python train.py --model="image classifier" --dataset="flat shapes of many kinds, plain or patterned, on busy backdrops" --train_examples=195000 --image_size=64 --grayscale=true --crop_scale_min=1 --horizontal_flip=false --translate=0.06 --targets=["largest shape", "its colour"] --num_classes=[20, 12] --arch="vit" --norm="rmsnorm" --norm_position="pre" --activation="relu" --mlp_ratio=4 --head_dim=48 --fused_qkv=false --bias="qkv" --qk_norm=false --parallel_block=false --inner_norm=false --patch_size=[8, 8] --conv_stem=false --layers=12 --width=384 --positions="rope" --pooling="mean" --loss="cross_entropy" --init="torch_default" --residual_init="none" --optimizer="adamw" --lr=0.00073 --beta1=0.9 --beta2=0.99 --eps=1e-08 --adaptive_grad_clip=0.05 --steps=24600 --batch_size=128 --epochs=16.1 --lr_schedule="cosine" --final_lr_fraction=0.01 --warmup_steps=1230 --weight_decay=0.0
Rows from block 5 of a small image classifier, named by matrix and row number. Rows with one number belong to one neuron. Each number is 128 + 32 x the weight over its row's rms, rounded and kept within 0 to 255. All counts start at 0. Numbers have three digits each.
After each neuron's rows are labels from the 100 images, of 14976, where the neuron reaches its highest value: "responds to" is what is common among them. Only what is clearly more common there than usual is listed. The data: flat shapes of many kinds, plain or patterned, on busy backdrops.
# fc1: MLP up (model.blocks.5.mlp.fc1.weight, 1536x384), inputs 192-287
# fc2: MLP down (model.blocks.5.mlp.fc2.weight, 384x1536, transposed), outputs 192-287

fc1.162:101156137101118166081165084141131105184155102146060098162111134130171151098157131126089103131129117145088126103102113083090107108144118089132080141139136172060137059102118108165124113116168147145197140107130169154138107107112150091093148189171153096072167134147134140185130135121105119081
fc2.162:129124114153093084129149155094190116166118163145115120082120138142158064111125142164105137113121140138125128139114085136201194105143174091163129150167186183189111139132113118132117147154161159142128161115125139185143199125137150139159081119126140111184170155129117131121082112076105144152
responds to: white shape; its colour: white

fc1.53:130119178100191168131126088120097135073105182168096098116196063126138117148039163115138130067086050160123101105177182188159164117143082150144152169089145089082111092132088151092052128097149079167057123111093129146137153157102158153112150155147125126142134095116161101135127131165155094124
fc2.53:098101196087102077104072133148175152091202149113141144061104093108077113125129115120170157139148138072138124112121120175132143117143113142085154097103121098151113159072140155157143131083079075064096110143206088147178138167175110137171078159088096201107110103119113116104085154189095141123
responds to: pink shape; its colour: pink; yellow shape; hexagon

fc1.270:142132138167172132122168123195136097122148184148068226117125166136112148125129165076081112107133129149079088111134138089076169140122137087139040101129133166110158073151124080212143112154102130163173099112168201133146106147118126145161177114139141141149124162164084140095102099161114115094
fc2.270:115175137148117136168158112147110092129093122143120125127099086108147148122095133148118140088122124154111147140159181149126094121131145107142141182095108141112161113113175080139153129122139133152127159130084132170054146108114104080147117073169102097137106062107118103134147126122184107134
responds to: count: one; its colour: pink

fc1.525:113048080144090148176160125111095170061178137102084175101088086156137140154127131135161113146171149146139125122105102155122134059159089119141086170131120111103074132039180145132132153123169107119149119099156171126154111130145159113193109112136101165133065149105139112091137155127169151079
fc2.525:143161114143117127102198157108063089147108124174120092188166064183169103100187111128134052151073155187088128097103123087105112116148144112160084116110161177120095095105174082126095133139185159115142142104138097115143112139119148128145164118115173091176165151124153118068167151087107138103
responds to: its colour: green; its colour: red

fc1.14:123143116118068171084124144117113147100116145066138133149159122089101142067088160075092158184130072105143111160169160121157103104124113134141112120132105117130121107134156165118134174098148080116129198076087140072117171085155171076055102103120104114195107091107097151088144194079130123105
fc2.14:101173129144097095094067104106161086149091098107163124150134103150088096058129111137146142118161100088115157160130094141099118143082138166115199133059122115150133169201150157133078073114121097106132120133140131075108129115127101169171082169095104112079135112135142141139155183150104149129
responds to: black shape; its colour: black

fc1.165:152110083118104120139123114105106162127094138112168093121095118098177151154026162190124215095108114118192107156121087137087167049113172153123130197128114108118118135147101180108142181093128121140131177110103129066100138113151098128117087106097146161115081116082118124145189086116123213105
fc2.165:148135185053151100091124061184158102121157034094122182109115151123068154164138148130129148092088096117126129155136175127065151089143084166089148069123139066136177094164098132159142194116085120117114125133111175108152079180105108153119114158084165135064175167136098095164137107177103105137
responds to: yellow shape; its colour: yellow

fc1.5:134082141113196153124171089112162057130132080160104122162149147132080088160119104104120125122133117088173147122108159119065122138128121104122111062138134113102182087154162115126103155113109166089140103113132130145139126168090123134124128152073140156076127155167111138090074115161112131135
fc2.5:104097163142072145132148129100080107066059116108113140135087119115123184122067180141124183129183142150109143207146126136158087172119152126033164123124104132145124151047152115057132046111104095158120114148129060145094162121113074110118115107180147095114069087093056132122144123157151114197
responds to: its colour: yellow

fc1.337:150168105138079163106123175156151049165085057160129180126088167129146113076140109155123154148113174110094132114109143037094111137061146116127139127189113145201147090129111043140173077185091098146115084110113149151127078096136115156140175082143148097164156160171117187120107109137121164107
fc2.337:112071159094090082113116144138160143106206138065170138062079119095073140146132131143165146153111106057168177155108076164133142106096132160123152115169119084145113186083136162131183184097131126089080140094143119119138164196191132123125067190098144198072123131103090157147109101161095187125
responds to: pink shape

fc1.336:086070095082100071140166166069111157089149183067116152111159104134167139091081150143133111116111084167147150158119089134118184057163108097196116164159146109134109146131153137163179182123182157129144148097131164112101180115150173101069088137137109128158111118055089133094141119073154134108
fc2.336:146143129122121107076108157103136156108134056131138124176142085185105099085176111134190104123080143124083150130101082106124076095123125137097149113086122130178088130134156144108099139085121121116084138146152142107164114171130113150152094152142163107143155122160145154125198187089087198148
responds to: brown shape; its colour: brown

fc1.309:178108100176085139160144206135087151118067124161142088150083191121156084107098155133139159168048150103150123140174160144142125117064166123165134150140104161227109139134116118107131094148112116153103146118068148133066133136133147104113115091173163139131138146104117200101146158098126159122
fc2.309:089108145180146103095162116084128083128069144109088162137153187112125036106124163185118089141076150173115137192168161101110172152159149086133124115127172183177168073197139140089131175078153128189104154151117127145129113122117192182111161090153198106149152090163138167102143121095132098189
responds to: brown shape; its colour: brown

fc1.52:163144097151074117095138209136128164146145172127159137146106126134172129060139133141137126205092111122117113127102136145152107160118171105127119165155171182180082176145134140130167072134158096165137115139148152130140189109142135139142094160197201145140129109085115211160117159100129146112
fc2.52:087110157118140141150169103113127061074093072100047193139166163160106111171168128118120069121172141182103156135088125096114122179141118093084142078111100082109157089112135091142122115133097149160146086205137096182100089148072107149128149095158128127074071150195118144095156086142140127176
responds to: its colour: green

fc1.340:131092067172098101148120119159142122135189138094154223099161175145134128159112094136137174173113119137128120154094102112055156153106176157139106147112151120163098198165105114177162166137134123121160101126155186144128146172172108134195098136127168145116120170134107166138084074114121189075
fc2.340:160140158122116183120142123102106145124105134117082092123169109104149110166104149084050127136152108133129060127179174100175140143118109144073129106122103127083146077098104126082091062103073081169114136189117094177168089110089165121052177111162129120152129116172135108112118137160172074162
responds to: its colour: brown; its colour: green

fc1.111:092145131124153100099124100111129097062107125097062179142149080146139166131085154100111170100156062164128112166161095147123178116155121123166118157115151116118163107136122127172100131119077105162162158095116140156162152157142152081096129189156112098146085136099096094156156188143166110113
fc2.111:123138125100113052135138119157185068192148116104131143112071165128096141107147123151151134150074119089119198157106099135114122176097136126134153104194140118168163158153140079133134159158155160143095095091125165121091134185120126151141095135161175132109188128161086157127118079160065131097
responds to: pink shape; black shape; its colour: pink; its colour: black

fc1.551:103110115148134121129141098105081136103107162062075179108158116140182120128066142131126129105138042191110101146148101117143178093161106145222067164098138123136108130133107144152132177150124144146161160094157128112142158148151151081136137148151112144182094165088118048096149136126176091108
fc2.551:136113114132091069102151129121154090161124083126163125165068125152132106095160094173200117119046121119088198135102097119116138127095142121133114093185152138192105155119186092158105161164145140120109138104128134127102155204136127127127106130153181108157168152147093143141149130115068162108
responds to: brown shape; its colour: brown; its colour: black

fc1.248:100122141106126131137138107106050135103119124023058159097167087155162180160070140121112130127148061172127131166162116104152171038175092131171142137103123127097118117098115132119119177114120142144148152105137096101150144159165136081082115138144105139105082116067123070134141168135165090105
fc2.248:143109131132089079088148129139168101155106090118159111162076124156104112086165112161208107112041128104082178153123089112139136132105135113123113092181146136195105148121166101169094179140120133114096126121129151134122139184135128132140085143150166101160148139165083159139132138129073163108
responds to: black shape; its colour: black

fc1.183:158134157101151160167146112182142110127145082174089095125049167162102151164141112072134097203112133142122123058135143174109137184105100109145139111137106094120158137121122103100117085116087159141091094077086170140057134143106093099139121125167161133117171084120090126129121111185045112093
fc2.183:163142122114152106184161124164151095159117091209148082108182117082112143180130119190135125125110155162138141090143173177098144141126130117110135068114144069129155119159150130085101170106124118131125053119082138118110120156090109162131140100123171132118175066155168092155112097178106181104
responds to: square; largest shape: square

fc1.283:111147184094163147149124083121126137106144063157113070161165090153140156167148137146129081140157094128121180118091150132141117171146069132105141138073107119115142124135099155109092105067115112162085121130130138128116107170072079133138126184167091113058154080156138072178143110151098081108
fc2.283:114115126083105106128090099152138127143148181093150160107172139078125143146110155109071178116111102121182084183113083122085146122084132130138136073115102055122139149141080139127129162102142100128186126092133122081161120134155151132110113121117201191150174175097117122140107091172133198083
responds to: its colour: yellow

fc1.580:130069102144145164167154134115100168107174129180101139144114096154158160140164108133135103158151149170134155065087084111092098105156106091133062146111116111108091133089180144150147139112204155126141068104174158110139106153102097136227173121172139169112066134114162139099170158115134137111
fc2.580:115111079133102083115173151057126135107103071108120130148145074163134123078113122167171122135118113167121178144100067141143156105139159092181167148130182172147093162138176121135104144155180181087131155091133105114098155150168124125161092144116135098149099163086106118078171165077103159124
responds to: its colour: green

fc1.286:173125094187083104084158158127142143113128170157101111179077105124171122133078188133130129176050101157120084133145158156132159162121131133170086141169147134192094146125125123119133112165096084181101117110114171142151152165126147145153120144185163152145118103109103197127134162126117147107
fc2.286:076113129171110117116188132090116048115087093105053202144155173159117087106155133119107082154189132177101172150122129079124148226151153072113175101137124180107161084117148106139107136122133134180151124144121094179111143121105142174140150112170141099136108113181109153080148092079133102144
responds to: count: one; its colour: white

fc1.746:108134128209118099153103154173158109144188125132137160104117138131097106114160112133174149136105116092106159171091086124047092098067184152108130096142137074181112180137136139135188189101145126091108109125155183092123130161120085126157088175104187146087134124143130177090143110111095209111
fc2.746:151160152151126183115125098113075160091092179130073099155179074125175108121086132119096136106121083166127078122173187105187150130148089134150097142064121165094133068155114153116089099108109073154143156196126065145132127075100182118053170102153113123153096099116154089110159165139198051161
responds to: count: one

fc1.658:168118098122160159098135178118155153114127101159136084167176120091101069120135099072095137145145131100174103100202124153069160106137137136153086082127123123118156084134118149160088142115164161106176152094136145102140169094134141091110116164087088110121128142130151152132066188095123166125
fc2.658:102103113150131168133163095111079090082057119133056126167170122131157125142092129134097161087138133177085113152128140100167134181158108113114082148118119138100134114116119101104092057168123099186101106168104082163126131097055122109131136092150133111134092120123106114126175117171206100157
responds to: pink shape; yellow shape; its colour: pink; its colour: yellow

fc1.680:160086165141133107073132108153127077112117150145084108134129128180117122128159159106124122126095126135094074130151144096128107141089106163105104094124114156144136091095096097146068102151103078171131090086149178143194094131075093116167187144164162111098130134170152129132106133162116156106
fc2.680:127128082150151126171173175135180136121166169209111075148099128149196096101159076104163109191115160135150154064097100111149118174152201067171102140173114181163103146124166057150132082166160179133114124097117168166097204111129131099156119059198150101187130158119105145101128106073097109100
responds to: white shape; its colour: white

fc1.498:185125125126070094097146156155137186117140154146155147119077128159136126093103143157159116132064094121125076130134130150137155134082117159187104139125136133178108162144100129160163144162123076128106112114120150132137177149120146114112079128143176149116126151074095193120115153134093144123
fc2.498:098135144147124124144175152088120079112079102114068170119160189160111114132190147113080057187179134162076119136114130067105100166147138088076103100143128140122132063123130102137110146112132136186176094175149115179121074129104148158120179090173133100135101111186132153051110097115151108168
responds to: its colour: brown

fc1.641:162137134188121201170136160168082097121107140148093141177177162165133143147123135025063153172134122146103110149193186118074127112104142141165060146046085161147127078139135113177141093098155135145171157112144192083076102112138143072116144113166144136154112121111119126094136117131121187100
fc2.641:138115129060138167154147116144138151184092131116113133104153169077154093129107138160042133115131132138150127140172145135141149099139113109148114119166136113140174071138106103119134130118134136160162187218131123162107175097123181108039126072148099100151144091119155153129115130092157079153
responds to: count: one

fc1.384:100098178140140087118169094095133147076147137043038148155155098156115158182087205113088136103085051169111092201158137138143145132201086187165109075125140102119134108126110120111089179115103091180084113092133145103138116145106137109137123150172159138140118099133103085114106177187145076121
fc2.384:129113149115139059122148129161174089173187100122111134145069157166083128101179136128114111151078114105093156146095134085098116185100121110138109062172152131184165111137107092136114144138158117170091076081168174099123107176092105155173115112160197130118192129179107145091115105157052131068
responds to: pink shape; its colour: pink

fc1.443:168099114123123171057112095151128160119133109143132161116159134101104083157086192108120186076036059101130079128128102111083177113096143158168096128164103072142103097137101173109139196135096090155092129123098162162170113149100170149179139184086157169126129116110181172153128126124106179139
fc2.443:120151133147071115142133148121143126134136162163130150166132096159176090095121125157146126109113158173060081133154150113145155097194136141163120165072120178169088126150156092167118143079136120138135164180181127116107098092152128108144126103165107097180102101126136141071133164097137118141
responds to: its colour: white

fc1.225:126145113134106142110106181136168101172092055181162186130076188142147091071179078146128141122125199072088161097117114067054086169076164094117136113191101149172113146167128057132191078160112129097144083130107183142108107078147123148134137117138123098141157168178127210106148092100108185103
fc2.225:104077177092101060117127135154169120100198125079155137062069118124087143131129138150171130161120108072147160135101071164149144109111130151142130089172144116158120176088162150144166185108129134080094118098180129130141146192184111130151092168106148183093123119122094156128089120162082162114
responds to: white shape

fc1.180:145124088190096192136158180107107131132110156197095142126108115149149131114136119120134111127114166138128083111125158122180116097137170093156045176104130166097103140088166113139127075127191153140141123133151161175140145093079154083164137096186105111185091142097130137067093116084183208095
fc2.180:155180139071138165105094124108077183170101142118129102140194129091190097108107129089093120097113133121135097152158123107204093097117097144117130148144134160110135088159093150088141098101134081183149162209116063131172159084107174161062146125150103114138137097142185153163181174075149105186
responds to: white shape

fc1.714:078097115108128120150179099079078177081154156099095188125133113184177124128085131115123100134162057180149130126135091118111182080188091090189089185138151107082086148128116145157181201136149142138137143088138131111141162145147176076131108144131113163156092140079103110098148101066172094116
fc2.714:155111129138100083070153121114171127116122063123143127166087090157099112089171109159212111120066116102068175147118087133129120120114118116121121098159149145181121149094161109157102170148135125116096130116135154116123137195126119129144092153151177111138160138143091148128144146120079166103
responds to: brown shape; its colour: brown; its colour: green

fc1.268:101131119152047116170135089153095123176150153088122153117085136151139108125118134161120184165139117147117119149095116156096150130115140155125117165112131137176100134113057132172162162149141109155146123126174154119095155163183112119166095145155160169107128149099127155137109105135152169125
fc2.268:184154161082155146120143098129127111139092053139111088131162152121105115156153162106101109118119147131103103117141154085131129129100108150119135107105124128107158080179115108097082144083055131153106127186101117141146028136077168146067179115125106111140177144196144150128159124120128116190
responds to: yellow shape; its colour: yellow; its colour: pink

fc1.483:150143104175086162111109210140139186107081122139140109167066120096205108103116148142119140177089126125156094158150158120138102134084156127156144194132105151165116121131120157131162107130122051163098109104093148089120175125137125093119116107186190138134126084122108202134174208109098146094
fc2.483:129111163132150116095172103107117089123029095092098146180148146102143108097113161185124144095094132116113139206192182110120163191093144107115183104111159158158165064148193145076075114085110104153122149136090070138089102140118133157080154112145155059111136087156107151141159124155146120112
responds to: its colour: brown

fc1.441:137071142078110159110171135095121131135116091165095114172101114129131139128104196123120130111051101110134116119175112145166144125118125170184109159148086161162091110130081107101127169092123132143102082102097154193121177122128176114092152134116105133179106128109173183109173132119053152133
fc2.441:143126110133063160131104116097099136117114186114102154104143135110170119125090151108114141150137155153101067150169143094098149076176145114133083167103100135125078085089143111136129112110177133126152183156141132155113069089152151087145175093122125134189076146093119111085090132121207122169
responds to: its colour: red

fc1.292:110146108119117149118203142144123123088132133124055111159090126132106184176088113115127133129116122167144146075132158157114126174136085130175119128170128111180200150113153103214143083118129122171123099094067156155079186184112123104130110088188131140112126108118068097154143135166104097087
fc2.292:140167133133146092196173111167145051173114069173140086094152136103086161187131117161097130131155137175130142075138192162099146156116137136122148103151119072128169123157142089121119175159125147127140073101074187143074110181116080128142151108113118125094196075160156068172102089182109128114
responds to: orange shape; its colour: grey; its colour: orange

fc1.570:116105056117104216110185186111060162129095156151118155153116100173117137031085148099113120140141094143152120119176062126085141091169112131121044076144137161099150111120098152145148146095189099128161127122169109112178149073137168125123150122136115127186085150119127140080130157088154124103
fc2.570:152132130103099138121116091159138146173138143099119168091130151116175118145124148137035139097124094118130101113125115103139122123152072127162117128164137126091135094124059125155139098153165129186147151153116121110157115133144129076148185120161133101143134176117100117148063137129169121128
responds to: count: one; its colour: white; its colour: pink

fc1.382:118080097132054185163196173158092074108124166167124112083061097156098163111091198148122152148161111145147130126089106156139125134110161104186060109125114121094126165045114125162135096125199092144138105115165122186138166114120123104139142106182141114165115142111078145053072096134158172122
fc2.382:159175074116112149092074107134157175147125179113090140154189130106225106154125144079054192093100131123169046110108105064102159120142125113160093121126100111108123099146057148155139135145124115167147160123106098121179115077121174104133189131126155155147115183122150121167137151096139147086
responds to: its colour: white

fc1.41:099101141147092093169143136154102149132183129061113165118054139132153162149104156167150158179120136145145136181099109170124155142125163165112133128130128142193113155136056102118140177148131120168095112125158154152063152212145109110157070128166146166096133104095121147132112076174104145122
fc2.41:195167190084136145103124075135127110146119057122104122129164167109102144170149179118077118107127133121115098148128153098138106113087106161072145074117116083107162081162077140084096126075090115165109147174111126106163068134075152142081186142104134129091206131197140122155141113147134135184
responds to: its colour: yellow

fc1.113:157138118128152132094109134098143154039090077128118097177123117105088141186158167112171112117103123135139128124146190129147108134107107120074153158070072100174149107134124168087103098169073092128026103108097133143152069138088090145127124142137120140072113125138147102161166170199069134136
fc2.113:095139084140120143138133142144149165199161121124161158122199160091158071085125106176072158163124094135121139153103069101114114135141133129148113107132120160145111132132105148087174146067183127163180189173142091075155151109146182115104146154154159114165216142119163195141097127102169181141
responds to: its colour: brown

fc1.424:152159087201140165134141198140142175135108162133151134177117156140130089102120102128120123152057077118137157164130139110123107131104121064146076105151128148171116160192095183119135125172137114156123107132108194076121171119093135130121122130187207132129126128104132173106175188093089120112
fc2.424:088140163115094105136143137112136064132085111104107175138194125152119133121159145168086106133176158174091111133131140104093128174172116175090192130123135135115144085135169111164096137057115141161166118158117082115102107112132099147107173106131135079114150079178132134103124112123138108137
responds to: its colour: brown; its colour: green

fc1.496:126096068091123106128192131172162147145094131089147169172074120092162130112095134119136184099050060095150149193144119109091175132079171104167133120182084104161113120137107131160162179170107119139139162121085151127093149162175182121078071108147180182124110167105095188117105121107104143096
fc2.496:161132234087112097111092112151168128135153153107119138129122119157118139116139148136103146132170130105109110149114120138162078170102065180101149063110124116113149074081116149132079103072149068172151102146194123065150128123128132127114174110180162105134201102164115134138085169151121100170
responds to: its colour: brown

fc1.552:132084132136164188104132142110090163078134154139151138116137091111056091138075184127159148144088084106172149112178119196103133081113162145133073132076092075112092106109102172093124169036159097124057146092137124130148145144099149142164112129114124172142103067088131162070179144142109205120
fc2.552:072126155108117089134092140083159090148120161148143111116152146114114089126149095165156087126148161144142128106131147177105131143164162092151120123091148155156127127190189126130145156085139134080142125126156122147107169097166131183154107101100120127145103054156160125097167143087093097167
responds to: ring; largest shape: ring

fc1.131:143124065103123140151140158144115155073079171195126149189114102177216140171102107110155118096144158151167104090138080115094117115136136138168171172097098103148107197126141067138139134151097126118082080111112126143074113141162072123193108105127091151097074122109145122090165083141124150114
fc2.131:142111129176150055034137121124162161107146082064103143132142103128084097095107195172189151117055051090094168159097110147162155131130097107110138068140200144138172124123160205103103130125149086121110169124120139099170162179113147133154109193126182118130178107087071098158124191134089122115
responds to: its colour: red

fc1.328:134142112193072080128123122098119117141117159112104182143125116131164156106108147161108145163115138117136127200080114140138139164111175147090110124127168156180091170107075157145129136142168082151139083131121145099122149145136132143140108148171187175119131104105131154163161083101124158111
fc2.328:148122171114166151159149087107100093108114066115080130112167168108105120196141136104099105121175143174150117139115150125141137158109113146093130104094090081083172100153114108130113138060076153136120139216128123168124078126077164126082141088124111161089137148169144116106157079148155096181
responds to: its colour: yellow

fc1.527:099075157131117164141154128137122051044084054141075173092117134149095136159115150123149149110181125129119167130124127094114140131125146093110159091159108131135150125057206110145143104146090155129125099107120106148083097119125073082102120131124107122071049162144090089120089108145163117121
fc2.527:127130089141073120144137123131150134123110167147130147137056147146148076068074127154146130113123106116095137151141126133117174121107178130158116187107150170182089157143157136131091093173125102147103168140129139130085182142126123122149103126163124084149091114085090145119137154111104127159
responds to: black shape; its colour: black

fc1.349:158121163128127120124114141130137106076106096142124123130160087081106195199118201137149147092116136123143125137173150170128104172117099145086138089122089042132176118101184125117089115092120056122054100111081133140106111138081100133194121105158169161064110075160169119164103163218160154109
fc2.349:071135096118096116189164165165125100128163114173162137102129124099093161127169064175146121196191159145186181087072123177088134143141162127108180114134092066118147179098169112173150140154154175102141081119160144115088183149162052099158085097150145155113120111100126109092082097148120124099
responds to: orange shape; its colour: orange; its colour: grey

fc1.555:089125142141141120100104109129161055169143189128080205161136170159138107088145117105133135116094093087099084080098125074143131170077133115125093137141160192159123098138131135175091096160116099139152143071168162131143130127112132155147153155131190126132147151162101127134144086137108116069
fc2.555:168139100182142162198153151130103121108088188179114049171125108152192103135121085114160100119121156149147113074141158139164121108175162097195108174105138164138110112156177089120113072147162177142083132113137133145101198116125103112120123031141115110151108126126136110108127112095125104122
responds to: white shape; its colour: white

fc1.160:123069073136111171081140108157136120145065097075119206131091120133119154093090170142120186051116060082157125167139101073101171118101122142105122117158111086146118175133066169130171151167128085183114117107082143142148154149098156143142085188128187197123127164112130138169153115136142179091
fc2.160:181132207110113056102104061135155144178169100114131084090091130149136125133184141127151098149121153113088109090086127121189099119180075168134143109145165157136130078172123114116106109079137137135094155137150148111167104148132165134132167170111115109138209143170114124155114125098085101144
responds to: pink shape; yellow shape; count: one; its colour: pink

fc1.284:172135140098153134048114114171141172132139157138145152143152131130136061103126179113117143069011051063109051144144130087108143120092130177163062111153148117163128091147113178153115156127116071162097152112116160133158127136086172174103135193115202153093132157129134177145108167120077133100
fc2.284:104133108150080107158156202087138111134128156162133138141111109145140109089165102173140068206158215166092134107129115115147132136204154097131153154119117186141082144118199071159142138097175141117163140178170115129091146113176126103151134083157114086201105081155116138048114120083139105175
responds to: white shape; its colour: white

fc1.367:086139164142116115143111106143135122038124143101059185133152065096110163140062142142089187100170083152157125171196140159148163049154096161102139143081157100102131128114122153197124145119088122165133145095128099146119114162152111114101114141148093134112064149078113083163167192146176095124
fc2.367:139122136088110076152128148140140086199097104085158106115108171099066149114105117138146171132097111126123175178136118153107154151046166147123159131185149092165175152176119104140124159133131155116124133088088171114092119174155125138132112135115132121108169135130099150158119109157076151107
responds to: yellow shape; its colour: yellow; its colour: pink

fc1.487:111125159097118103113135133166144128043173103127099133177134059124089145148084187132116171090086100106149106128133117167110134105163068175102131117083114060136103139082136194112096171102131070169094120088127149115104088158098068114118102179172183154099120107134116096113154137148124108068
fc2.487:130156135153141109170131069143101045169112088116143125124138143086075162150120132140091151110132125179110142131131188126093139139107129138109146083135141106147167108166146113107108150126124132135141112104082144130126056171136100159142200116077163133089191123146146073176118131187118149106
responds to: yellow shape; pink shape; its colour: yellow; its colour: pink

fc1.744:112108094161131170146197153118133167076140162160056157145113136213125144142145115119138097160101140138083171076083071134140077175154102089174072154132165145087146143144159122162147131121177124128113064084169207119134138160064114116199120102193110151156115149156113108077146148128129123092
fc2.744:122105082172099111161213128094133086158148092147102117170145100148166093134138109184169090169153113154133180119049112125121166151171173086185119138129155173137113133118212113142121133161215159131144118076157130133094137146126155110170113124151152094133120146090113105094156128099111165084
responds to: its colour: green

fc1.705:119100055179134179110200140122130094042122086140059120156138147114122189160092146125154111175104109127147146098153154175090115194103095109159075088210148122145188146119163126166141068118121132160080111047089163115102188147109102109173119131186180117128101141148094116183120162141094098070
fc2.705:146141135105122098161184115167167067146108093169157100109119129111091158172147134155139112135113145168127142074124185143115140147133131132120100087145109074160166099140173092117149164157116149135116053118096162137065110187099087107131152109127143136094140072152112090135084071195078154087
responds to: square

fc1.320:134159109142071110129081103151136121047097166107106173114100104074140180145067169121086230096159120123122099192173119148126168007107147173123145151090107103130134149116154111191127131128105092157144184111118090106095106116139107075087100132133099149125043127098092103151158138139174161092
fc2.320:102146127112135053159139164154175121150173123111171137103122149099051196121124117172148139166126123148143189178114118181094119106112168148104151154158121078123170162155151133137164196129133175102148119101104188119109134180156084149151118146134121140105161116112123135172147127133042141122
responds to: yellow shape; its colour: yellow

fc1.581:128136122180065138141130173091120126129139175041162154109155183088101114047102146140112192157143105104138122224175134151163149089111164130125110150133149173123119153150169142136152147133121100106141181094126125112131172082160180113103094097132132123193093125103055174081091134085157117128
fc2.581:120147112108126079095122085143163107111138072141157132154158101160117110104145106155178111141115099104152162123087086147077130124112140133135193123099128084144131161157166176135108124129142127074128114124121174083129142183122062136203067188107175127053176131134114138176136153141071189111
responds to: black shape; its colour: black

fc1.303:104111131131128144166140158094100162113173091122153121163130119130175095081143102104120142167128066132155166149108119149099134099136128131134144166106100180142095128147148152102141122104129151115165207118154164077139139102138116075108106153141139097116118126095118105129193164090084132073
fc2.303:108114132099071135122121088131130089116117200097088176116160106141138161089083186152076141110140093164108076165132098092136173116144119128145078091139156122145116099124093106185116161155188058193149114117137102129123119155130146092092152100164160135177106150127084096081100102163173163116
responds to: brown shape; black shape; its colour: brown; its colour: black

fc1.269:136091165139107140059133106183118094138126180190086123111064120169134133080143164124076126137106132061090070085131177110138084139154124122096125108126147193112161082104112119156109101146130089166130092069151187115190115124090101152152167123159168133141158119147121147167069119123108127096
fc2.269:099147121152156102172196110160177091141118148194103107143049123166160124130120086119165128079096099148112189099124109162146135151167148083175115174185144184133131137116187067156116121198103158151115140092095170172087194142103115122172074082170114102130117133122064099167139117120115101103
responds to: white shape; its colour: white

fc1.211:116148066157120134138095171127172124160145125095160188108077225114097083098150121136135146109141161109111128116133086140077118102095204105142117155139132135144122133148192108132170124124119165090151162113112172106122184086172183166060103101118117115160147170085068183117112065070097158109
fc2.211:114097130099111083130157142109148135050166103133138110146135043164106131135130064132208129150119115131145147119107074180131121126139137132131155122088108091168122168099194135133118121102116126028110126108156115111129173180168087097200058141118135170094089110115124119124141162148090171129
responds to: its colour: brown